{"downsampling_factor": 8, "decoder_activation": "silu", "optimizer": "muon", "adamw_lr_other_params": 0.0011, "adamw_weight_decay_other_params": 0.05}
Rows from block 8 of the encoder of a small image denoising autoencoder, named by matrix and row number. Rows with one number belong to one neuron. Each number is 500 + 40 x the weight over its row's rms, rounded and kept within 0 to 999. All counts start at 0. Numbers have three digits each.
Before each neuron's rows are labels from the 100 images, of 14848, where the neuron reaches its highest value: "top examples" is what is common among them. Only what is clearly more common there than usual is listed. The data: fractals drawn by 1,000 iterated function systems, in grey. In brackets: how many of the 100, against the usual share in percent.
# fc1: MLP up (encoder.blocks.8.mlp.fc1.weight, 512x128), inputs 0-127
# fc2: MLP down (encoder.blocks.8.mlp.fc2.weight, 128x512, transposed), outputs 0-127

top examples: two maps (53 vs 25.7)
fc1.399:502526453577529608485516522481543434528481497534454485481474503515531506513516542483530532515492518486564602502463465564523496519475443543444564485484481541504502499472527478443486473423554528477456553502510494566484466497487459497562554490530509415469482426413442552437525567466454487429512516497524496445544541481537521459541472467523505498567493569507398476453554537518475517494492
fc2.399:495422485483469529482467465509491526489520501507596477577503519458444486511485546533445575468485500491501472496548489524482515474509481504504520526465479538518524550479546480522577526504509485406578451504465428454538488486539535464485532515547480494462459468625536504461501514598507525489546461527452481524520511467473575400454424490541483422519571519478505480403483460519507525543447

top examples: dense (32 vs 9.7)
fc1.487:496447520612480435547462518470516514457482510533531477442424527468503505502481517589533559496459530527499504486480512428488568449461486423535438516463497539503496510536545515505468608505572540438503573529465478522439516496490469403497511528502535493511495544539510518484492487477449503459538551465548492483429468532481487524491505492469513548429476434477539455537442506560454598466537
fc2.487:531495527485561514508519519564509445540569491403499541495489522574472509486433503465531481524486478404441580469499510502571508556505581508468539524503528480450493483542522454434500469514514517535441541465515502466539515487507506484477413466524479511540498407506485556515440534427532465536421541585469462540490522463524496490524479456466465469509582544566496514462482495544502436527420

top examples: dense (32 vs 9.7)
fc1.305:539454572503576493568501500565462390495539503477492530509513493464508535510556504550591511433547459446458501561548541475516528463483498546460402484484502447516455434520474492514529566438575433526461432508521542475468514537453461400464501524487513520523470509512536559469489504449443536502534490489478507506507505528485531520535513564474473447564470461516483458592525448525490474508522
fc2.305:494470466432523550484525498438482499521439526466572505500492514490521589491471484510474414533430522564504513455495443438543460512513584482483568528493507558590546543601511481469467509479503463540497456442543496532546561463479474442553457501570505509490512498524523522537422558477436440493507566493508518559530534522473463471505440416528477503534530449550491496518472506504541485486426

top examples: two maps (60 vs 25.7)
fc1.265:477512413557523560466500477509519490523424485501510535498492450480429508494478571485548515528508526512552557529523549502542510461500429514523476545509517456486502469476601539515466432426425509503480532481490530569493503506547425473472440515505568495491511513463542507549525501449579520471550486569499494521504466487531439427490431400529413550445478511496454519441546519447546536474483
fc2.265:500440502488538513545567572459486495477521564516434517575517484554535510519505569541427497515463431519546493494512508496487518419527505539481532574445478518537410473448519436442509507505565523481520460554515480520519460535509544491493527505513498519417498525559479537501463492564558492534538470467524536601471537513438520409413472470419398480530520464499491492527503500476472488491486

top examples: dark on light (87 vs 30.8)
fc1.476:455538500512538542561495463503527454547465489502471476479499470555528477539476434533490595515498473528531534581515520486456518542522550522549582499508491414505498414494536523589498454492545486411438539520514440541486488473492436478564502519537610471428503477497442569460539524473484466463539461506554477493469500535475539438514522491517428549507509433476444482459532532451449491487506
fc2.476:497477556536474556402447544490489526491526466543494524462452517483495539508478582496472530519392415456468489453435551459556475509458448496525518523573478538496480526502533508457497447487535484557503516514503533506454490530459480503468531482478409493550451424531477498572456486522491494513457497526475491535453604591498506450536490542547541566520484503573529542443453486523487493438545

top examples: sparse (65 vs 26.3); two maps (54 vs 25.7)
fc1.298:464500449511446508513471525554469513508508454527454517452570469440506552527523511407525536501533544462477545532495478475515529546509399529536549576450495490498439411422533483468541534503513536510512504500458464431530485495493494522482507504547490483526562518477509503487470516536544445606551452562507536500505465460536600464496508478513621494430465526421434510537526490465512476472499
fc2.298:470455491524528495449451471536515463592496565504514499530482493488468426542487438510576532502418462504518517479525496547504480477549532519473476542529531510496489558479596547459477439590399477508556470561445523429514467534495522489489493471500542526461455421535442518483555530461557552524525454487538468546448488527415508474433503471414500460475478500470521558514542511457544496467501

top examples: sparse (65 vs 26.3); two maps (58 vs 25.7)
fc1.450:437470508552530546479507560579469565552488479561443509488517510477486507526537472527484486481435498574491549484489471512463450481488396456517522544528479552446475498481551525506527533474437512412506537536471433508449521559524480469487514406515577597461504460568595611446498556522481513530467531475507436471482529496437533470512526466477530469467512473488540500495498479465505494531495
fc2.450:484484422473515492508491472523503478538524492485601498507495432490421496471502539477486525518567502445612528533461503511499478549469517486505527511498547409573526486590521440483441524537523440522420513461519544475470492519449529468519510475545462442519512443470481510437499550444518512511534536466421481530520514545605513456548479512460470547450498513500517420545541574492502437484545

top examples: sparse (80 vs 26.3); two maps (74 vs 25.7)
fc1.296:538591470496466576456555495431479521564527484489529555532481486485549447494470465474439567475469495509509483511512493557503423479548505431424546496455505532466459518565426548537524511491499464481521501507460413470492514502521482469485497538500534466405531513488469514560545488504487429591507505483498538532560545522495422357519500545539504463527493502523499551482528529443482542480472
fc2.296:490474443462520453538551522483485458567500425558518506528471432551463547497472573506528521478436503579495485526515490516481461453516502595593522529475546578429547505469572471537522427533529502449467517528474457501480431528485521410473539498531512546481510434468504510514509501510515510541498571532451435526485472434441474484505532525454455422494520489555588498495555481527475465481502

top examples: dark on light (80 vs 30.8)
fc1.37:512517503496520533476560465501543543527423586531536472500455451446503416466483477531543548483519494532475506514533471519533413472483455509493513514527479547463426518438544488476411502405542487539546428511482470490438501473570520475478565508497524533553512458494480571472475528508452439504470436491476508549471528515555548480553493526485554495548519481465415505537500433578576534489559
fc2.37:513529481496499491550506465479496534522490510412472519549431514541540524513528478496487498484466530498446476569504505473527517545530462473520521461557455513515467519437504542544497503485458488469520468471505504493461513478500472518543537551435574430407491497518567439531483439475447520511556625480483512489540476418520335478557525489584458515512488527520540503486477505489575436467532

top examples: two maps (54 vs 25.7)
fc1.108:560473462519482404477571518495525527497462493520504514517467440528492470476524510536546493500481424569470493447505421427522519574540489500488470450530503455499559497476470387542545595502471428525429467558561458538464534437512508489526526478511518507546605512467511533498461520523557558482509481503520478445489493499518394472484487516504429539530525527577536472504539483510541485516540
fc2.108:441532556576497582494495531488484502509502508521517558557487488507474543575487454484480538410514533491468500532502524579438559519475421615490534576440520465512491471466500556487407497543527460461548505517513473520538474507509520497411533538538478491502505510594506502493478446454470447507531418489535501484523535428508559475479501413471521511495518456549481481467504511432448497497440

top examples: dense (26 vs 9.7)
fc1.235:519453530469519473558522570486462466568507520534438476497554408459503490487491415471483466450505500428552604510457520517508523522473485412551567525527487455442472505475590463509512494509501583515456460538451457540507508511561445455494496489479523546488506508506535450508553461621491428486540505464488487481555535472573455510500490488535463485496485468507608469518473473514492519482518
fc2.235:534479519489488514458540404470528494511433521528403552466503499435505490553578490510509571461505500478487521442494550476545483424519501560525526555495517521503594495499496547520502490457477431491513480539540510496535560519491512494497510468429484471458497473443455522521486519514644506497505512430536447492509449499445502476496474478406509552512541533477463473519525576400556520435518

top examples: sparse (67 vs 26.3); two maps (63 vs 25.7)
fc1.129:508528476500567558479536520547555576509482500456459500496518483536446544459521513480552457502520503484483523522472550559480438559474514501509505517462489390489520480414539491484520515487493416459441447509442504527520455495497461537498532596484506518473531500577535528496506488400540494488535498507562485495460496474534455466457507478537516512615428383567503485445518533564492559500502
fc2.129:545524495496535503419558517419527552507466489478572498486466472465556527594514440542466518468500457563484464458486454523529566458482525488456505505541543531497497485492444448494473565468449505458550539506517543483512509488545527483458460530608469508511554558506466568430494521532512522483447509437491491446466588494522556407485503467494485537434497466423516509518456442509461482577480

top examples: sparse (65 vs 26.3); two maps (64 vs 25.7)
fc1.457:523546539475472488469545470471438484580570538508591557561530506494473499487524443506415500499463511473478515465488477456493489509604547467448529534465509480515524490492431519496439514565476525546502529469463415500484444473533420572497519485488501547424527512499452511519546433509534489501460587579564546497457520457468483399432470538550510481552462497505521480470526513486503497534467
fc2.457:490524474499506479521507494478535545481521490492526564455431441540559544527494553477479535528442537534474451553471446543532437444503479497564414468550517486464474495427558492491491535479532531468427431471477505547525485458522457457550503481515551620450491481535491537528489475470472472515482627500464477574465504452505495446525510471470528485534438538542572523441501513488507425432489

top examples: dense (28 vs 9.7)
fc1.416:504502553442426424538471518436496498435470454480517488524463425469542533516477464484496475495510437499440503513506508381523452495496477565468467499522518549581481490511520492505466500483457516537496497512535543459538569515526557446488494514470493567594501537483561494484488510555482555494559482480480456566505521493454450531480534509525470524396513508532576546566506484388553500474563
fc2.416:458469527542611542446540456520402473579530531490391497575495527560503544422490492496537475557444568479504505502475490495519479512480542479495543485448480456457484459527444469504522469465562526449437537510498487532480504464492459502498530522533526496513453471499443476562502492441487541515516510555521553480472517582459449565530544460523461524586427462547476530453450524531485506542489

top examples: dark on light (63 vs 30.8)
fc1.48:498515520538537494429511463527470465504544521491470523529452462507528532502563440513478598444478478500531518509484548545491408528500508518467492474504512434487496448500467489565477494498621451541459557499547532483407489524482538412512531497464490549517494550452481563419475553530484458505487484416460485506419518447487561478576482572488533481517498527568454482559490531503436494515551
fc2.48:487469477429497558581480506531510532514470514571532478509441533519476470470551471507497529535448470511512443467449467447522479518550533458508495479604532532489556613555505466437523493455431453492542484464485408486552494433476465499472508536465510475447481471596524493551467484495506529519476483523563479453547479567492452474502534564543533521509436482477497556409480476539576514492485

top examples: sparse (56 vs 26.3); two maps (54 vs 25.7)
fc1.468:526458563503473499519477470422488501468480522434497516484540448481451485436494585528501509517511496484506458476517498477451510474502488543472583524445514519526497484485429461512556557495501416503486471582517526525565518540429494479551511517505494547598558572512456480443504517488496439452497524584447435548518490461549574462520529465521573493420451439533439507485563503472536551462506
fc2.468:542539500484571448535506518484530470469498546459366509492412478529569460538496534503432458508521424472535529470491521475482520483540512563542490469521491533538422486504545461491479527514480538518563433486511493519473526550541440498494478537437498485436517422510492512562483513462596547496497434447492544525485484510467498585498481498455516539506454590449499524564438526433543490487537

top examples: dense (28 vs 9.7)
fc1.375:534489567461449569497510479514485505539527533567467475448524549498460527484509550499520489492443446462479463520557487502525507454464513506481539546513494515503492535492521486550499456475542477540558440483550453545497544483534497347587523529536510485500429486477520494507532478586473512462493472523474493427442472474457388540463509581558505531516585481462456546460466505489502479440576
fc2.375:479519500499488523502496559496543420512529467453511433487456512554428583544457533471518538435483507450494423501533550515463468542528508534539524508512420488548498480461552460490511466435512516523543467511561521513505501534471438502464509480436447466458482522487611490507471564488512520556493536563650446478488489548486495521462480528501487490471493447523518502464443577489481539456588

top examples: dense (29 vs 9.7)
fc1.182:549505565563470423451532477497521525570437488505477491474531518520528523424516519536443530545461486543496482444472496442508411468492560521550590426417465539541514478528540465510478457516470439497454470497515452500508546513399521518434560473519505492482564567519547558557485554577551477442520455537516470508458527485521543480519432477539513495452513522477487472496456487481503571500514
fc2.182:517545504511488526448542511446529459464584482462522522553511567541509486559505496482559485415473528529513536417488533566494448512464522461480508484447525439449421459526451548469468489500555469503555510515489489486550495494462484563493445574502432578511490461494492446478511532525472505421497475545531488535533507567534575449498573539488462451417508473556519559441499550483437453483507

top examples: sparse (57 vs 26.3)
fc1.401:460519460513482441522493466524456476530579444474531593499522503501546501522570502484550518548446556498445466503480445404548424448513483541530482514431551497492510528520491560498474539482443534477456592486493573509583479522554526532505506439474489471462515499461490447504489473553509502515511489562531497475492518401483516404489465502595498492531470538501520568517479521466536456421471
fc2.401:528460507459435464574544540464471494513533556551428515580493474448497480513550466458446511513495428511502492496472548528529557438596455514519494572488480535546501472453519478480544530520562452533457482536487456522471482439492474427464514532531507510423506480470415516471490460509514458455494508463475525612490564515493491471462533503459438481487529568434512474554506424536519500510417

top examples: sparse (53 vs 26.3)
fc1.438:416546480527491577516516514517431439513500465454510553525484507529511536491465516484425479477482440435545466505474569439500391477510400533531524499497505555521444523471496537461510449484492531527582473461458540537451508550520513479514528507535620492452447582472513484518598493516445544497532529490460549559498536522469486472492536481473456531573484496525499457478567464507488512455486
fc2.438:515517446508480498547524533486481468570547480510505493467538472544469533580453489607452546463509517513529498526542501514517486507489504509526442546501568576503447390479515469457470460451543478428599484481483390524462503470520440520453498489496517517433525492553527510565447516511510538503467425534452504531476527541484466452390514467521538527513538477472450484480475462480556533538560

top examples: two maps (53 vs 25.7)
fc1.189:523517475519470522507528497509477480481560514457571492539521482558506501491470542533510535432495435509563537511481465483504510530480490557510453473488500465439490439487395446477475447494468499509520503521457471504519499381466538449483514467555527484571467589491553460501509565470494528520533565510557481516422532477473426490477509490504522435476530458526588563440608539514534459515586
fc2.189:472485526469543531537505565551495540518431509480509486439470537497440518488509494480526501576502519523449412481514520518500485456432544538547587538487510482471509514468531568517481476482588462447546506475511462505469529477497558536504494448499525581527481500524526557481510426430550522469451468601474443458471491526541517413530588519492564458501500481543439524459469477460462524441416